Rows from block 8 of the image encoder, named by matrix and row number. Rows with one number belong to one channel. Each number is 128 + 24 x the weight over its row's rms, rounded and kept within 0 to 255. All counts start at 0. Numbers have three digits each. After the name is the row's rms in percent of the matrix's.
# conv1: bottleneck pointwise conv (encoder.blocks.9.conv1.weight, 64x112x1x1), inputs 0-111
# conv2: growth 3x3 conv (encoder.blocks.9.conv2.weight, 16x64x3x3, transposed), outputs 0-7, a 3x3 kernel for each
conv1.0 104:133119121106073100111101129131129130140157145114123119112131096137123116077104130129102123095087107095120153152133116093112164079141147086113155123155187100149195133139129148150116148139134111144130118108118135135116146114152091099137107118108104152151120117092098134108146155091078137111119133094142104164134127086121157136159117182106
conv1.1 095:122128153149095109110141118153104138113181102098071151138105116144142093088124157173132126174155118106146089119113129168099124144117181136084132145134142130093134129117134147152098157163131141129159124115144154087119085129110145116162104114163105093118115133125111173133115135149141117141064117110139140105149159135168142159126113127150
conv1.2 109:152123080125132148152128114109136146135119124136122119108134115160086105090114122113145161123095068119156131076146099104135151123153113060130121110088126138155110116119110107124104120115118156130119135133111108128154125124088123116129126133169150124039102126161136090091121088093111145120083101127097109124150103104134099091138145119140
conv1.3 108:134120131118108136105111111083133090114123116130154158122153146101098146105103126147146115170123107135115131123095132133142102135085169120146139141129141113155136130115180111117126116095135157106171115124137107140094090128121153123118106097145201156140136154141155105147132091089109088151131115151096096096154065117096120101128083165100
conv1.4 113:080119141114112109116186140172107131141138118142107123107102078136123126146120168120141116110171140146135095117075085082091150137116141123099128130113104180105105161121081122110104118135123113120102095118134127116136139113133122161144149109082167102157107110126081132132129093120120120133091096100156117109149147112142158133132109187107
conv1.5 103:128121142152096155183134118125086095129147136143104106125132148122155129113150128126112114154124135130125074096117134151112100114130095153121112142153142142106122140121136123130130120100108161100110114110162083177098150139124138138076087110129086135091120100119129112135133128097128141120085147201112103097142154073131108149191135094108
conv1.6 098:126120115108155114117128130132139167125124119123117097181162106129145135097143155152113142154149157109138149088105111171104151110111133113124103128090121084141131118127151128118115133123141150123138111135130122138092134120114130117141089091156147097161105094127202140101130081140108133141118121135090040168111125136156086181133152108116
conv1.7 093:113144120104113090094142150139140124109099148155149118126109121130095128151103129112145127152122131095150092142121153120128110120117160106111091144137141111164126139096088156127102120125102098133141111104138130150110180139144127146125133136186186115139131071135181119131052110089123125168121131123115088128084103119156121101086136148093
conv1.8 103:098116114072144139142168125125106132124126095121099122139118147135099138132162148137141118131118147135168091132130094100137125132114129090119123132113099140091099137116128101139133139118162126091131125117107117149107125138132112099098092126128138088058141125120087089130094148139174092126087071092131134088092137153132097098067143120164
conv1.9 085:111104110126164150167145105112068120128106174118136135163129133113106100125137160100077136101100153086135120129131128149130085165139107179135120103121102113124140165110128124097105125150117141140109136140078120116120113164098156085172130180094124100085137096121154158123153136136128147120138090136177135134115136121123148120118178117125
conv1.10 107:087103172123149141141129158130128106140161150133139168129135091097189144132149082117100107143143155133116144104147170081117171116138085137093100149110126131136078136171114142132097105145151115113135131147116114139135129131096143119130120145123149104094184102113104124120112141118148143128093120102171175128104151163133162151119084131149
conv1.11 095:150169126107149110138065099121091124100141158127104154141093129148114114094119123143149127101088143132156130140114122129120111141085116134107110099107139118115104120164130117139148146129095092123162101137147141157106125126130109124093158122133087180109106094100081120127130111140121175164125152094143073143150123079174114150152091101131
conv1.12 112:121116136143139110138147107149145119141122140150141148112150161115109153102154136168114127118139158101157111186105119083127098107110126119074108144120136136096143176111150135143149126147171131126113111115140133148121146117086175128148122127117138112117122147152049135099086147124135131071146054107150131142112135153152106169116119156102
conv1.13 094:117131135115100140146125097122136150142115109114118141167097163131131131169141112110098097141129096138110126140090100128127110117165142127115133111105143132151132110112151112074133117141134141098135176147115128110138104122134133126106154110061145096127123145095207112128144101108100104158142152118070089079069112110140091120152159123109
conv1.14 099:129112167107131134127137142110081131129124158162111115123133146127095125131120084136123149143118099145135152109142113139145089152097122155126109119097120112129118113183126134109093124140118126152163151108147109129110104146094121113091127128102141087115115112147213201071121151140147133133083131106097129146111098141099090078134111125103
conv1.15 092:150131144132130139120143148119130127127145146122171169136120144152092169121144139160129135099148123104146137121125096124125104192133116174131106129154138078114101104113093150074117109171086125161146121139093092099150145137153136097121143139101134137097150120134106136092126154147133112110121100112144189142179082125117173143125170116154
conv1.16 102:140091137097153167099139137161147096123107144144100140085137083129119116179136135128130158114136133108122121122105100141135165116119132117128122117128144163119131156096096153141101136105124160142121107119125153132092128146124111105170134152142141113149159125103160127094155136174117079154132146124107194147183113095119170100097124171178
conv1.17 107:084144119117103143106099115151107163086137144130134131133120169119108101203089159090128144154128060175127120118132134142119094126133113148148123113115136136136109118134134121110152135120100168122157111105092128090111087131125138141131146123110134147067149145141111131137103151092176115089167126101139167132111168139148143100140121152102
conv1.18 104:089124148135172119119110131118084116129102105122143137126096138130136118148152138102129106141135090141126105129115114127135124122150122151089147120120118161080114123166098105116137152193119124109112162119138113119176149094093149130117130102149178137153144097142168097146116186119159129143122115117137087112123153123159058129103108181095
conv1.19 099:123119131102127115142139117167119172131187138125096164136099115121122106104128157137138065106135142133137120070126096092110156117126136131140106144096091134126131154115102122125118166115167123126109070131078154180134150151120147135126091117091120093128108103087142126113171139150156099151148184107104145138139144103132124109116107115145
conv1.20 102:111119125098143148100108153134106136144116107142140129125123094126130100104135149076149163124115146131127137117127135076141152138142123114125118160159150101155184128115117131094138119105119119123129098116140153117146102119151130142112168141062117089087163130136074103155131110132141145108081142142183179146174120143099107177160093125116
conv1.21 108:129102089149131137124122118128113136144127112089152122081113124080109110098128107137157134130194105102164122157104134107117125082113157095092122112108155161066118150120114123151120154105106144116130118124122113115092110119108123141130099094119161083084154097143084150119121099105119180159118114117158135158127098117142141109135108170160
conv1.22 100:118170146090135157136099094103118165141103133140084102127101132136111122145092140103154160164114141130136121108136120133127136116097093060141134107090112164170116147131152100118062127119106135159136146112111131118111121093161150107113152107129156095085150154113105138125113087161151126120122137106158130114065112166105105122107109122115
conv1.23 108:134113128143141129091142126144157127121104144170139123156129137145110109089084168117132160137133128091156118170142164103128128119122135119087128144163126150138163145132139134117105136151120118158147119137124161132103175148118126128080135115119132139084149113127174113131118134160131146114113107159117126137168096140072108225076092125134
conv1.24 104:102153105131145134127084127145071082138157108116111146141114154152172110076119174134104139104130127138130148146134123140119115119105158137135106136144149137090162117087068124137109139071133129130100106161125117156122154107119150128118128152155128126151131128165100141127143143140141168154128139097132138117157157133170150159075125066164
conv1.25 103:095150115107096127113151168116132123132159137136116117088120085095118143142157137138133109106137148093142162171089120135098151154155130120132129127172115122131129117106114138147145129050137106132141128126117099119142118140126096138098151146197120094122168121075148122153114138127110096081093138089134122129114130169139078148117097168134
conv1.26 100:147133144118115106143139112129148202142083131149122135124112138144143102124135106102106146125148095112099106077099128107112135116111116139153165131133142107187148120114125102139128134166138147141175153093156120138140160119152132126137147132069112125081144142128087154169135108119155132120150141087178149140171142157114108093093125103170
conv1.27 092:113116155105113143099133128111133125137122166120136086172149158140105091143121138133087112072112138118144054099085104143156117125130161139120128123106142106138172156159135122105149092101066126108135108135124134134121109165065170106155155128124162101109142159122114156118122126112142123108103161095124156131092136146144107131117106102127
conv1.28 101:085144111149141109145124164099162174098140093133109147125148094102151127195107136139136136131101111106136137118127122166139123134117123121147141131115099144100111124144150147116162134117160130104090119096094156115103135131153149131142108107156084099157118150148096084150127130133108167145149127140070089109179129105125101190162116138107
conv1.29 105:135152107095096120136104124150112116143144058128154133147122086100136130114187124153140118114092136090158148111104148150127196146094101101147115144114140138118102146161138114102080113130157091118128103119172155153113156115124110134161116096130124140110130111145121107130138098147090150116139128145115136130168139116186119108133140107187
conv1.30 087:160124128147135144104151147114104127171080102156122129077118093121181127110108128112125136158116102129115142119157141120130145125127109149143087144127135100096095106146166152110109151116153130181094111132127095116160137131157167127090103100103144092166115120089139140163128131178139139137160107178138150127135121138161173122081149130149
conv1.31 109:113112113130163128145112133125155146130115114098149084136130131084120155109119146121144180134153124141145130118145119095093123091135124145159152109157139111187156142073122162164123134147184145151117142132099128135089128144141125121115132115080100166147148127169165174083110131149112163090068128131138156124124125134166104138125126156144
conv1.32 110:118126168106127131138135095172083137131145135130116103157118129158143113154146122162135088102122128147129148143124127081137125158129108116109128137085149107094123091146147120089112106114132110096093158135143121130134108163099105143174112111104103164150110105056133145126131140105158135143134132145136153143075110158111115128182109054136
conv1.33 104:140108133157144106133164086152123157127101127158119141135161131165177130125136156138116132154070105160144148101121090123111088137123137136106102136101141113065114135142149101142119107140108139130139141169135142138096160137122164115086132136084131090123109119137139143142155130143148125136094098228124110145113142133132096099149112139108
conv1.34 107:165126102130127145091116134107085138119110121135118150129085093154156099122150128135122152128097104127095118092114141125141089135128131097139127124095127120080139112094146150129093134141106170130167122146137132141088151139130121136166137091109153106132117118089161102143164077136130114153118107204165170141130162119156115155085088133147
conv1.35 094:111103126123126145109179154122121093118068157139116110126122113129102125149117111113156092125059128112136115146098146125138139133165093102143123122150123148117136113113115097119103127134099151105127164123137185128147125112110128126110145107099138117100153200106117143055099126130136138137127166097153163085110108133149155144137094159161
conv1.36 104:090144130167146125130095107106121103106123133160125129122142079141154124075145139137104161125132150129171135127131155118133119138113144112092112136107109103127150107070146156122134113151128114107112138094137178124102145168129120153121101130188152126135119114153096184134083092124096136130131172101114117152095105118191111133148136170104
conv1.37 092:114107127126130139123089122137132111094138141148125117123110145091138134116081117151133146134131148151129160158141104136124144121120125102145111112145075148138083146169130097137086107163140110162140094146131089161149143187151150121109134129125150161102152161160149110100161085145131125111129158077167173119131126150152133142074087119175
conv1.38 092:134073116118116121147106109122120126117157141106133094147144141131152113118117098184123107112119119097141139116109130114149107189112115162107112120144097144135138157144137122115101176141142117140173177121100095145128149152153143142120122105130193147128119146089106128156183149105136130139124166131102150104152169155196144131087131126146
conv1.39 098:143122152125088123174157128160145160151139146124100138109135150140152160149090142161078067115113139107128127093107117107130142107142122154090139173107089129138118133135126114129146117084126124109096148123124163110124136141158151116108154140092135118108097131150129177149093102106099131113107139138186167108128157155124174126167157150161
conv1.40 095:125171132123150139112100109141142119122109149168164134113123150121108089128116101096062134124164134097137133103159160127156161113107124118150155132140133180099122129119126143103126135151072112135122125122116144132188075113157136114115109120119157072105152161150099127129137163146118161118078153104136161119160134151149117130083119159114
conv1.41 100:146104125106158110154129129141111101122135112127113113111128118119093140063152096083135152091130129146132128148102178149123152127118106074134129109143080131118111137101102146124140141125160105124118136140097124122117104105168098157087109092093140130143133119127105108095123122121103200106124088099126158151180102085123149182125137135119
conv1.42 095:166125091087115159150100137155103124150147123121091131173133156130091133145088115135096110119116137140138112135134204125123122163136146110132099140128142125109133100116125144151113107099115146133126144081113085104145116142139131129094124142144089152149149107110140121092117116147123106108160150118180168155148053132131140104071151142103
conv1.43 094:133136177152143082136170120109083102144123127117126110133121153176149139098104131140131130124139122114108155109155075132100092100085115087144113112142133116145138116125145099137156105138141131108134143177134140129153108125136139124140157103138107136112123127165139116138085154101184111173108111134180174142157162136138196131152095134125
conv1.44 075:153159158140137096076095121128111152145123093178135134111139148143150099127152130130155107169116141113153118118116132127139140128138135106155141162148148143159103094119144145119147181135134115115118104122139122130141136010164123123089093139089115122134117131144139154113122103120147132075118168107134146136107146166145105135110120118164
conv1.45 100:136157137112149141100104119159151137129104142150146157143084132148120100118114091144128164120079093118133140116125125122106150108139153107134123123140145117165120142156115115127142158159122141150093095142116166138135152166118146091156082140127129147109111080073110146179107075155142067130172146124142145137122084111122128097102125146173
conv1.46 105:118134136123182114137171097152162136096141139117135133128149087113100188128116160163121148114096160115113116157120103101119142165096121114110128118115102115100153167156108160133070117100141115115149095131110154131124127102097130140164122175130088081120075136129134129159120166124150106144120118121120138156113114131121140138178118078149
conv1.47 105:146126145101125145100137162138111116162140123132135123125127130121097120157134142111115186132110153121167137144110136108155137105132111163139098117125111119123130134090131100119147138149131136142138104141126135109122088134164125134128108121165126122133124137159115127145068255096095141099144118066116114108109144149146125076146121157148
conv1.48 091:128154132098160141102107136119139083093108102125128130130131122098144089126137112111120092123121124110139168108142123128116142143134095126142138099143123107114128123158160148125150117094114138155110112113087102163174128109152127146100121169075090138131146156126117112143189127118123139088143104184103117152066144116123124121145193103182
conv1.49 103:137106100141123125087144126132099118096134125135124093120110110133119119114159113124137125108102107173122112137102117158103161167113174113127101104174110119165135137120103123167168122125123188169153116157107162127173143129159102132086153152144082145118147116173114122148134100159114121096152187178121108113141128099166116126112126121129
conv1.50 095:152134132109150135143153121129102149103103121146113118147167158129095054117131136146142091130159159127113109132131175127120138142103111087075154083157155106101130139131123126130122154071129117109134140106123121138089147099122107166118097127159126100128112118123123092072136084175096128124104109128172143103154103150137143105162112131154
conv1.51 097:125124105115126155100116173105103120125145028092152109111119108108134105129121119131174119161123128139142129112131109149160135120101124130146132126139120183161109134143109067159140127132120151102148142143110129122154122183161113181114138107101133141112106146142134148148125109097152115081125172123155170129123143162145105121102111115163
conv1.52 093:110154131150126141135107113146095135144086140158145137128104127114126138124145133117123168127158122112117150138136145115147138138129101148121125150167106074116094104125081129127152118127108122140103127166136114154121092137107169104110134120136104153067142071116138123129128089109158140116138123069202096131093117134123103126071095174165
conv1.53 104:100104097114115134117121115132110119120098120131114143119119123096093146156097091122148128134120104131105139159112139145140184117118144136126131151160127116138134131196086146114117136112127133142095147135144077127157113111126107110088117119153123128067103123124096131115111139160136169150139188100095119168114148120113154211105140081142
conv1.54 105:080132121114105127083101147139117152174130144120138134137153147119132124148095122141107139138104125159120136166139102146136139144121142120166116122136081087115120137176139136134139144109119119131119117144134137139151162173108131164135098167106102071085095129111057129086112122147113155088118130104134162121123102157148075133103125155181
conv1.55 101:125091169150129152146197129136160161066133148120159077101093127138093118121128097113161148136098132098135122142165125164120126168130122085129150107112108141160121156120123085124147144134154167130069123132108118118093126148144108169137163121130134119144119113111113150094117144113111112118115150129134144089118106160146141084086111123145
conv1.56 096:102150177129157095155168132126101147108072119113125093105136122113114134157136122109154107154117123103112102110154139127140135142141145149105142157149098115177125144167161107154154157079140120112090163126136122119129105129126130134136166120112095120109116136099131115131161154111162111143173094114163120167115164146079126143185123078116
conv1.57 094:092115120122167125138143139134129134156125192139165114142159105152144143159093090165139078156130098150106148115145079129113087135121140110124147087170088117123138158172132130114159119080107131111116131142129103173136124127151125126091117109151150130123134160132102125139152102129166102137156155163136167128077150126137130094093122103146
conv1.58 106:097118132108139152102124124113093150134088111115120126122127134113106104169147104102144125126083105152101123105110143127151099118141127108102103113137113143085146152109177113172193115079108101131072092104098137145177147133124121124104116141122148141121098108124154135107153112138111174123129120161122074166152116138107120106167161102156
conv1.59 107:121150136100150106120147086121143139119114143147127101125113158132104143091214139132118155123135105110130132126130146088103131150125111123099125100117122146098139109114140121105124113097155136111146154126100126123088088103127091117112127125132106118166115112135112100132152173081149135228108145124078104115158133139100088123139117125093
conv1.60 097:155146126172100145153125131118174106143137152136139132143125146134184099128099138155103112162095144155126133123137116131149165093135133112147125145096147112114133127140121152142124139104098139122126147125140171117117111123083128116115130141109170158161132186132077166107127116172113091118108103136135168132103128156208125150134098173164
conv1.61 090:139151115135120138123131133110155104119108101121143095148127116112128117157105105107132113116132130138191130130156163131135124147125055132161153170103154122145157132110172130139095120104120102183123119106098122107114144100100110123127147126082117140101152104109137142128169137205154134110118102120149154107131111152146122096062097130166
conv1.62 096:127132150150102130088121118145084150116119180113132162140157099153138153129126109108167088166165114152149119115133126146129152176101079167127118106123116112123072133128130102144098150121123124099116111165124126149107111145104143157141153127114118134127159134123147132138070109113128116124179124161131154068096126122181111109106178131140
conv1.63 096:134134099135147117103074152116140162140148145172112133152135099141138122116126137141086143115123106093125110119098069099138118139096122134095135091107165118121165137138149145112084132098110115132179119109107138144128115155149142132120121148141132116161094118121148095113190092141122103095116131113144162113136141138186116077156107084172
conv2.0 104:150120125090119106117143141136105161128066140142160152146098144163095105184166123140129149166156101110088133104172163120118165130103155136081138146129139117122164144117161133091135153122113139140116081132106093145135
conv2.1 088:144120144107155113112117120098112133137139133147133151127120180131146109123118113115094097073107093112159130148132093148162152127129150123118132149110102105140168104119112114128143145103106091146122086160152090150080
conv2.2 114:110138125134151090098145154060104156124111071146117151118135119112127098074129103138137163083108106143101111165141096171116080121107115108156190111177169132144113162136172110131111173142150102127168124158114125139114
conv2.3 116:133139140129127147121141135123160114093161101108104125131161111096102146123122137110135109160123113129142138124143148129125141122110136152083132144151085119130120114074151131065150105097160111136128148149123124116114
conv2.4 117:129091104175088114126126134157129128173099136139172141073137142115098131120139077137106160113146136104131150121147137116103149100142151140175155120136142138085111115137135131121136123138116099152154117145121107086124
conv2.5 118:120159166104138158156162142147113160116101147134124111136083127126118130107135119110156163146141140113075115159110112135109116102144150161155069126108099120119128128120127136104106125137137107122083121118127118120146
conv2.6 128:134122130130091107110107117130120147112140130101112099146118115160087139126129155151106126134146088144124134173156070105077152098117096133091106125140168123138145133103093117118105136126094152119092145131096137086129
conv2.7 105:117106150120097120119133137124196095154141124134098116099137134142133172141110096159143129123133124157121162111149103124123080135148108106116142093178159149175121112131095156120123114122121130095125125142139102124081
conv2.8 113:111140148107152111108156135102097122078156121148173123160139093140145142106154133121148125085115104132128137141146111179166096134096131148131128114114132101185149152202145157160129151118090099119135172160144130178111
conv2.9 084:178125122119110135153091165136081125112121101104074140132100130104081099106133132153138089108141144163148150135150138129100154106113139131107113102094108118137115122141114130132100118127134100126143137142141125143149
conv2.10 087:113149123145120118110126109146146120105116121146113064093080130066107120138160151144125140136106113142160130160099167112088150120103136108134130128174075081138116135079138120094142145113097140102122086125083101153138
conv2.11 101:111084124098137102173142122117132090109093131133143103122165110127117174121090137112137120110168163097108164129127094124129076161092100132167135146101120146063107106127124123101106127136120130093073148105108127112135
conv2.12 101:108103140100116159144128182127121121122157164112123153149117079130157095102129134108110110138111145160151071144133167110142165087068114150136085111097127140173128115134117131104093118136130106148124134159120117165118
conv2.13 127:131149084129174102092118114126098120131110163085088132123136119120140137127086116151157130138152134140146110094096106120129113179127112138149130120130095118132088149145143129086120101114133148140087096100095091129107
conv2.14 115:145130145147129150100103090129129092093133124096117102120117135114121107137111101130143160126106162110140177114112090098168121117181104108109119106113135114129139170134170124128131168136161112110147147157194175118094
conv2.15 095:150171165158116126110136182116156133116137114120082137111119112117110130145105066158144125138172167120096131111093158111122113099115130056107122139136123154168127084126077104106093139095114144142168155136142097156122
conv2.16 100:132167137097113137145124105129119104105140122095129146131149110152116164159087131131092161124136170165122105093136096121129099130111149094139100122162102157129098103114125129115142114109140128138183140088123118143102
conv2.17 088:171144194147081143095114160125144141120143117127130130121135095153166158124112144177148131146146090147129126084132120139117110144135140177085138113169147148113143089149090119175130146117089139152129110135115139146152
conv2.18 112:140150149162117164124125132117168099128108086099128102118136136148140143149137155113125125161097120118135123124081103105110132163134141145185117174192128103141092092116118075082124131132176102138135121109149115132143
conv2.19 092:125150107109171103092116124168133105116126104120128146148180118164120160162097120112088129100116133145136145101156138112100151101166133109144121128115135160148102138127131116162110091127115124111145098134133138086138
conv2.20 099:092096129153108151171139144141122142123166142166146082075114122111109100121133112170121126135112092111113157141140122133146103121083162132125115149161147152129137110092120118100123107110125154077126144125100106125144
conv2.21 094:099140118146116146130128135094135130118143133145184128143099124142123134117142101156103096120160105122149114100128156111150130094101142138143163113160141149150177121148159147094135159119121155174125114056116179157154
conv2.22 099:124102103138167121147146107135144093104108133159136092116108108106148127121138157110171127134152143135141151114128125116147102164111078138134119101148130121076104173190155152131145151154145113095104107104146146108133
conv2.23 093:107112115160156162139173146126070086093147122137161132151113095156134091130132155141143155088144107106119126143168136171127086149090128196134128091120155101150161152122117115124136158137152087080113127161123109151105
conv2.24 089:106152115104175120136130152118104125116142133065149129121157129182114092106102148091136115104151128167137093140086118119106148155101168105155096129145125078159116131103121132128125121112142072100139119154147096141132
conv2.25 113:130154133104114118131135157123167107067134111133103164119128142153088096125134134124155170144157133154119124103103193115135143128141145096144107060146150063124102123110119100114123141139108120143111151100140167133111
conv2.26 089:154135142138086140206153185128167127121137131154172107087150175126157139097137178176152158165125132095143121144116134114108131119127139135104101171128124114139124103126119130131155111139093121125111114103119117128123
conv2.27 089:118125144131134155157122199103109112074105144137126124150091089125123153133104095085163120108123122103107133103124116138144162143145101117164136143100128119145132147116101116154137141145124134130096119136145137120107
conv2.28 114:107136132123134129102094133134113117113107125147154155114148115102102106102167141155159123127161122169141142182156117134084132112098169081101128082080107171143124148082122106078129106100129126127090153150111115140133
conv2.29 090:098144142111126111169161139146180123146131101097069139116169150124120084185099156105146090151106154139145133127115113139120118148159104114111162149135086151170129163115143123126128128138130138169103103094157159144140
conv2.30 080:162131123160119155116111119104105146155088119094102163087101118162093128076117117125169109134128147148161145120112167138110161115111135116140118078090156153141119115090119116096138107143135138153163136136123153126123
conv2.31 092:101148140151135143104135142134162113137150136103176144108150107117141109111134135151188152085141139076144121099137120118158076133141118146085102133132167124109097140117115153116108105106156104139146130121092124122148
conv2.32 098:150128148106130148085100068133130133144138142134094087093112133119145177159134124077114089136114138119127133132163146084136153156141146119087127116112144145144134116141123105114136122117138161096123122103138111052123
conv2.33 118:148171134150132133095120093110115121179153161127111103123130160150165133106119145157112085138113146108145139107144114116134095119146106096106120030076119119078122124128102126132124138154131103166135128188120111100089
conv2.34 103:147142111153118155173087134120158096169131121120141153112141125132110131127105134131107116107155117127153130124143184128076113135118122125126089073098136162123129103101126112111127121140145101142138120174120111135127
conv2.35 090:125098107127094146102101092151127110118149177106114109114130122103102148113125113135129179148118132192129161108128148130130107119083140104116090155145102121160107136142097106130105118124091118076101134094150140143124
conv2.36 099:151157133169113131155127142168182146117136164163106111120146141132127142109119121168109163093135163112124111142123062110112109108122128142102145105120116144123131113102102126086133137115133106072146157131111148118101
conv2.37 086:133157143123111138146123108100161105163135138131145090145123128105107103130115138134142127171153110122145186103101122145121081111109120073146134140132118144112163101157116120150149140133157153114156109098099084120121
conv2.38 089:150129143140140132117126139151129106148196135143087108082184162076198154121085089129131085139155147135117116105157158101149179147112087110142125116084145082162177103122127131103122111120111108144135120138152144140137
conv2.39 091:124093135105149099140112102150136101114108064121136118131108136114175156145175145116148123123143124118125131124088075113112103118097131150163122150081101122163186147113112094139110092096100143147149119170119095100109
conv2.40 092:085136106121160110109141126146138112125159139122092124112121192182066134145164117128137123173143132117185134099141100149145153139153075158145110134119118103145116120113110138127120127136114123110088130099086117106128
conv2.41 108:116137118139153147148141170121127137115167133095104100141149147116127117160157103144156103114116147130142139129140120147122118193105130145084103099124150135235135114151121107104118141097128136134108130133134162133102
conv2.42 103:150162106129122137138174124162108125178136117110105116167108146133138122090158121114135131114178143163066136103128089105127101076136130121095129086121144144161134129127126117151127102133141148170135122189141141102161
conv2.43 095:123132143135162138167148160085113130080142121124104143123157144137163125114131138134094134142113135130155165116125110119152120133113087154170101166124110099091116102114106140092117110095142121125129134165109144156091
conv2.44 103:154113141128158132101116134133082135074110081100073125165097120124033095168069096122141097133129118130122131135121130122129110121131143101115124124091120115177132127120130104132125139134149123128103114153166120098139
conv2.45 097:130169111128161154128158117133106163162159127099114155144125141103146086148133141161160128129123146134100145104094129095111125139159146085141110120135139152111115108097140107136100139128106105128097108130157125103135
conv2.46 095:135110126133141127150111133110174154105135119164103152143082108134076115153120168125120094156069129128156144181151105126050155106113181113077137132130138122128084126113153131138137128125142143125134137132135114138084
conv2.47 104:167185145106110138136096137096156128099138171118107122165123141147155118139178139075161159107139137100106109137109124085153154107129140116085114078130125095109123101093093095116129112136110129125152139130124111133121
conv2.48 099:120125110127155084118129144105120157121158138095095172139119090131146097111093121158155129157098147114127088145102115172075122121126140147099106103115147139085098140124132144117141133102132151157127140151132154132101
conv2.49 091:114086143119165145136170087165127116103100092142143097133142102125112136113122105155124182119130099072144143147136144140116106125087139136131123095123125141152114131093117138121119170135122080110095130143125128135133
conv2.50 078:154084137168151122178116121136163131127112120133122155135145134121107163171170130137122133089131108151127122127151149112111126115134181109105155130149136167158127137081107150147107096134107120176144151129130134128125
conv2.51 095:116105098107102120079119095144157112148190191149186100118133119124204158129144169117126120114135147110143104109127108132118116124108139159135096126109115103190155113122127107143140148131115139117179142139170104164178
conv2.52 099:145149142101133117103106128129135101101141095147151134142087153084177120129160148090122110154165120119152154117149154128131153124097145114121174162139123119090116093125150126138109119154152108113091118122128076142127
conv2.53 099:145132117120126156144134158108120120129148135116122098111112110143119113129174105117114143112117143151142149117119111147128104163096118136107137126078105073141127119121087096099120104125098165109157094118195087119150
conv2.54 094:136143133126144116150161141122178120123150099114166112112122114121161130107114134100109168130149110091097112149110118140124119101079178140108159198166086147186122156141105122093116123119114124154164139115144100149147
conv2.55 096:075117122152159176094126123125143136100137161128184134106119124098140159142126134153194165123099081173159154152168111134144146112133173132146140136103112133131097141088113132142127099100114089098091123126156140131105
conv2.56 108:157139132108134134085118122090128085140192107098108125126113129090165172148105125093142106157127158128171118122125146113132154129154109121128108095135116122129100115091108145099122115087127119124156165112188123103086
conv2.57 084:182091142178127204153165163111108140134115119093140101143110102106134108125150169112133109127116119139089079152117139147120099147097110125097149145077160121179110114142152114132121109103134142128136186141137123118129
conv2.58 111:125135119124147135129111136104086161148135134130112178131090130127118102158127095167132102113137147154134138132131137115096123111145109141162119122126160134105062161100147152137097148130114115133097134157126198156132
conv2.59 131:113147122071117123120150110128117131126093118134139084111104124152107149134141139143110142113111138170109119152112140070117157120142153125136155125118133089097155121121155100082143131103116144129125175152090156186104
conv2.60 094:093103112170156122133101121089097127111148143160093081145085131123131135160146141125130121134195126132101138137077112120103095101151110152139155118117089137158121113119127098115138147134103148135063141140152133147147
conv2.61 083:107124110137138108168187152144133114166099143140137117146135090102160077108120125176156126157138189150138129134156106120113117110161151099093105125126147107096097109140145136092147126116143109117144140129116148120170
conv2.62 094:127142168147144133129083127103105146154157111123098121100096092148141093108166158154149109126095129118167107161126137112083138124093159157131152094130114174150151139152129114125119133099147141172113130143125118111106
conv2.63 081:150159162144128124127114120148143146113139130110067123147162136076174134125116128152111163167142128115084126115106145116143117128129134124157120115090151150173139145124166102119110121149139111142127183148145110158155